config.yaml
hop_length: 160
spec_augment: false
num_classes: 3
norm_position: "pre"
subsampling: 2
orthogonalizer: "polar_express"
warmup_steps: 260
Rows from block 7, named by matrix and row number. Rows with one number belong to one attention dimension. Each number is 128 + 32 x the weight over its row's rms, rounded and kept within 0 to 255. All counts start at 0. Numbers have three digits each. After the name is the row's rms in percent of the matrix's.
# v: attention value (model.blocks.7.attn.v.weight, 384x384), inputs 288-383
# proj: attention output (model.blocks.7.attn.proj.weight, 384x384, transposed), outputs 288-383
v.152 122:152081144110179146187114173129144137101142109128127135108103099147113122128111054114113136172153057085098170119127116130167107090102131111112132095171130078150100119114114143115090164104139137119115163163074156109121198171146150107143117138117129142156167129113116111088112052133113122094
proj.152 116:055146129110108136091151147171129090152142106108151087153120114136082114114172190153096121126112149243174109134098090087145105156166149131130143182105114173121152149226169076108109073178114099124160123097179149137143072124155139099118096102150150127100056163157175148115149214124129121164
v.153 084:106123062164192145128142153117164151136111181171151190149048139161164107127186146107099125124105076069147107082086098105128107104060127141087153075096186137114131153108115100120130165099091131104075162134114176156170137116203088153125160126088061107087173133141127172101080118129063117099
proj.153 082:051103147068114103089132124102157043146133055110095051082241118112103157118077165151152140160142143153086146204136142154135138142164112118138120166130075121126118097150169169096157112148150122117160116132199144140090106162144188100175092111115147164100073123130111099138156186142206129109
v.154 090:172127096126075132132121045104158090157115139118098134124153115135144076137058077129160131106118153112151156132187102198188103102103150084125133150144149040089099129178113085092117139130113110100107184138135101061091173150117195170092115128163154145125137174101136172100187114157135134092
proj.154 090:087136159131166103124141208160185125068132130120148104109121148156102162106161166084109135144121139101110123132093119089094152133141127156128126126142085174136184122117113156125127095155162160146133099083098145154149048063156052098137135113112136103125124170172132141190086092116145168209
v.155 093:115121114146134149085160125077112113120111173086165061157128126172099086155187061136156166126106178126174098102146115148106101186104112164108091162161100149124127103121108128120163130155145145141063084092192136118044141121177091129117103073144155165150113148095171123153176148153094095180
proj.155 085:120123155076103147132144180125129181151149073133092193118118118120160174062118176160112117109066105090119141143130148132136163113154106107186172115083169110161091145141098119145053140124100141120173145149058123119178121081066146122165133165099138110132150047185147155055050151120144158119
v.156 100:108158061147108161093134143100129125068131107078121115146106198121176208145142115142118194124128131092184093133068160167117172151169169175072158112081142213106111171112148117155145110114102173126141105108128103131122128098149113186157159114130111152126096112178107121184136138134229130122
proj.156 094:120071167125106115114094139112077167177108128132176150133147102183112075117071132081152109121138140147080141141179118144145109110104081167236146169141138124102126077074091105118134135138120132125103112124133138149131115187104109053145098129113158112169133067066151116115076109114082089180
v.157 088:167140144146172108121125173170073171109135130102108170146177126132108137126110132103153154141137206138086150110142162160111075176113140179133130152163105161081129098106147149100113137122108140090068106093083098175172113079146088097097136121164127133145181170141138136140126098146093186157
proj.157 090:149142117111098153138119097082095098110172173148145115137092093137142136108152147124127083137118080128158093151123088092144099133145142129127095123097151102157090126124095184140160096149167155157208130147150158120142135130127180182182086155082143092144100097137144101087153180093135050077
v.158 098:138107109102107187063179159147154093128131168090121157162166100128117124119122121172150180128104156110100104101132095117118066086113082098149133173131122116154142105112127179134128099105133123139183106068116101124123122093169119156081110143092145104117105191035100113110132136105157150114
proj.158 100:118163162156127090161049076117127130134063125109146112110125133117141117123149107146121089133109103090130147161161148137152114118121169180101135108116108134062077153180196102086090111162108099126112153155140154140118130111103099134156133120116103115216121144188184127127160063154121134154
v.159 098:192121144135134115174092092086099116152143117144126096101106144138092100133092074103101027154188061143109058107112113147158128085145148102155108061144099038118136153134083143129120160110172141177122128191151103110231122134153172100164098120198116125133104143145166167120148127132080113092
proj.159 094:095093154178123124143192166156121132104162119108147083146136101157167142130132144105127173111112238185158173147150153099157169155094142108130111176098158198163140117153121102093093158135076149112131142061106150131039139101113174137115173143067151135102159142102085122127158129136137126114
v.160 081:167126120136095174162099109122094112139117185084140142101119122124110120129123129092098198098123117176074149149197043165168110144131108165162138157081146146077178090126074138142089176159168071172066092163134089111122132123076092103123171142165129128122089107112058118091124114106127150158
proj.160 084:143129103085166125122141162134110141080098088147113122189146102166156136157101163107073070166077172110111128156044176078115137116101159131105125082210123076141089181134138111137169174109136159099185129096091141131102137117144105169110082119095127138117130142142163182160129135082096107106
v.161 118:106115147147168102208124079121165148133117063179131130098140112140144094110130077106128116139167070103127130131164097143131099104127158126143160136157050069129112114123151125092132160081145116079159122192129159134119175126144139164119074166135181154139107081121121158057155135142058162117
proj.161 113:098148131115113135038115198125148098109144141125106125117102112135149154144143124098134104137157173187128177112084148087146162112162114103103107155149239142126167142115152112152074108150125136168097140096139195117129114140164161057084197134141061162122171157111128140134102180067157103164
v.162 105:169136078170091105095107127166176116155105109179120172119071100132118110137105123128076116157149133127079096144089117102112098115064100167146064154112132128205148119128111106068132142118154107136145150122104098128153143116106131105134124096109183100089128125084125060117178104073125152132
proj.162 092:083113137165135116218147093065145151041170165100111081158157136125140134145118098110210124126085232141166180144134169114139132150145167116159168097135103093141115135171168171131137116126119126110075082095141128112132094170139105164092105120159075186132133111124149215141085090128130120126
v.163 087:122080153123135124141136145156135163157081128124140109063169173115118152179144137149188112072140153091127145143112142158088103131102091117121134196091126194173125168093140121150122141129140101152127120115153104080123114147108082107078130102208161112190132119116126137106176165068116143088
proj.163 090:159098131129074152152127104105140093101141166138170133181115084104119108114086137137079122129162100114170143150129069087133132107160175134128136123165067100101115101132129108117204072111139113126136099190124150158152095122123080173162105155063094177080103177117132091099089163198155109128
v.164 101:135138108124088114115104175154162133128116099143142133141146102089126144129115105095083137142109193125121229126131143119149128098132100102143081176149105159177143165136108143141117144085103079119120160125163130123088086171072144138078131109104187132086176180129118144057201211148093157108
proj.164 094:100096154127169103164150057100146100133143207135086143092126131145146127153144161151183105172079101111121022124131113148132088151092159132094145071096137083131169081134154142100112128153162140169110112120093118137159141126145113151135112117132080134122109142174161113129091050118136099154
v.165 103:097126158142183146165147145087158085156118123163063124093122116205166161136076093129143128125181064124173155066116129202156152083174150107113133119124080200108093124150117091147070143090100176116081148179112138108080132164143153116161086175134187136203149113129095136087138050114135150173
proj.165 093:117126123106132117050138152142152084084148117108166136155155117107120107117143123120101169126117158192087119166105117107175109160126122132103097136158211057137190132124129150158131067171162117136168161090115127142177130117166088072117171084135103131024112173125129118108117144176169165129
v.166 089:153133083123112117113104155110142137127136104123109131137127140108147081150132180119153139089153144094155099094076169170123103156149203158079109109103166184135145186069089129106205122209096122116144124099120129116165128089110105148080124168141140155150159155148065114146120115114193145068
proj.166 093:106110160117100124181133038150141136106125162116171177141112159148125187117147044126095147174193164149121142130190129138139184082116060153129151141126074085139100058110090146082090101080168198147096115122100103174094133177169122102162128151122112086129054138147192156167158131135080102196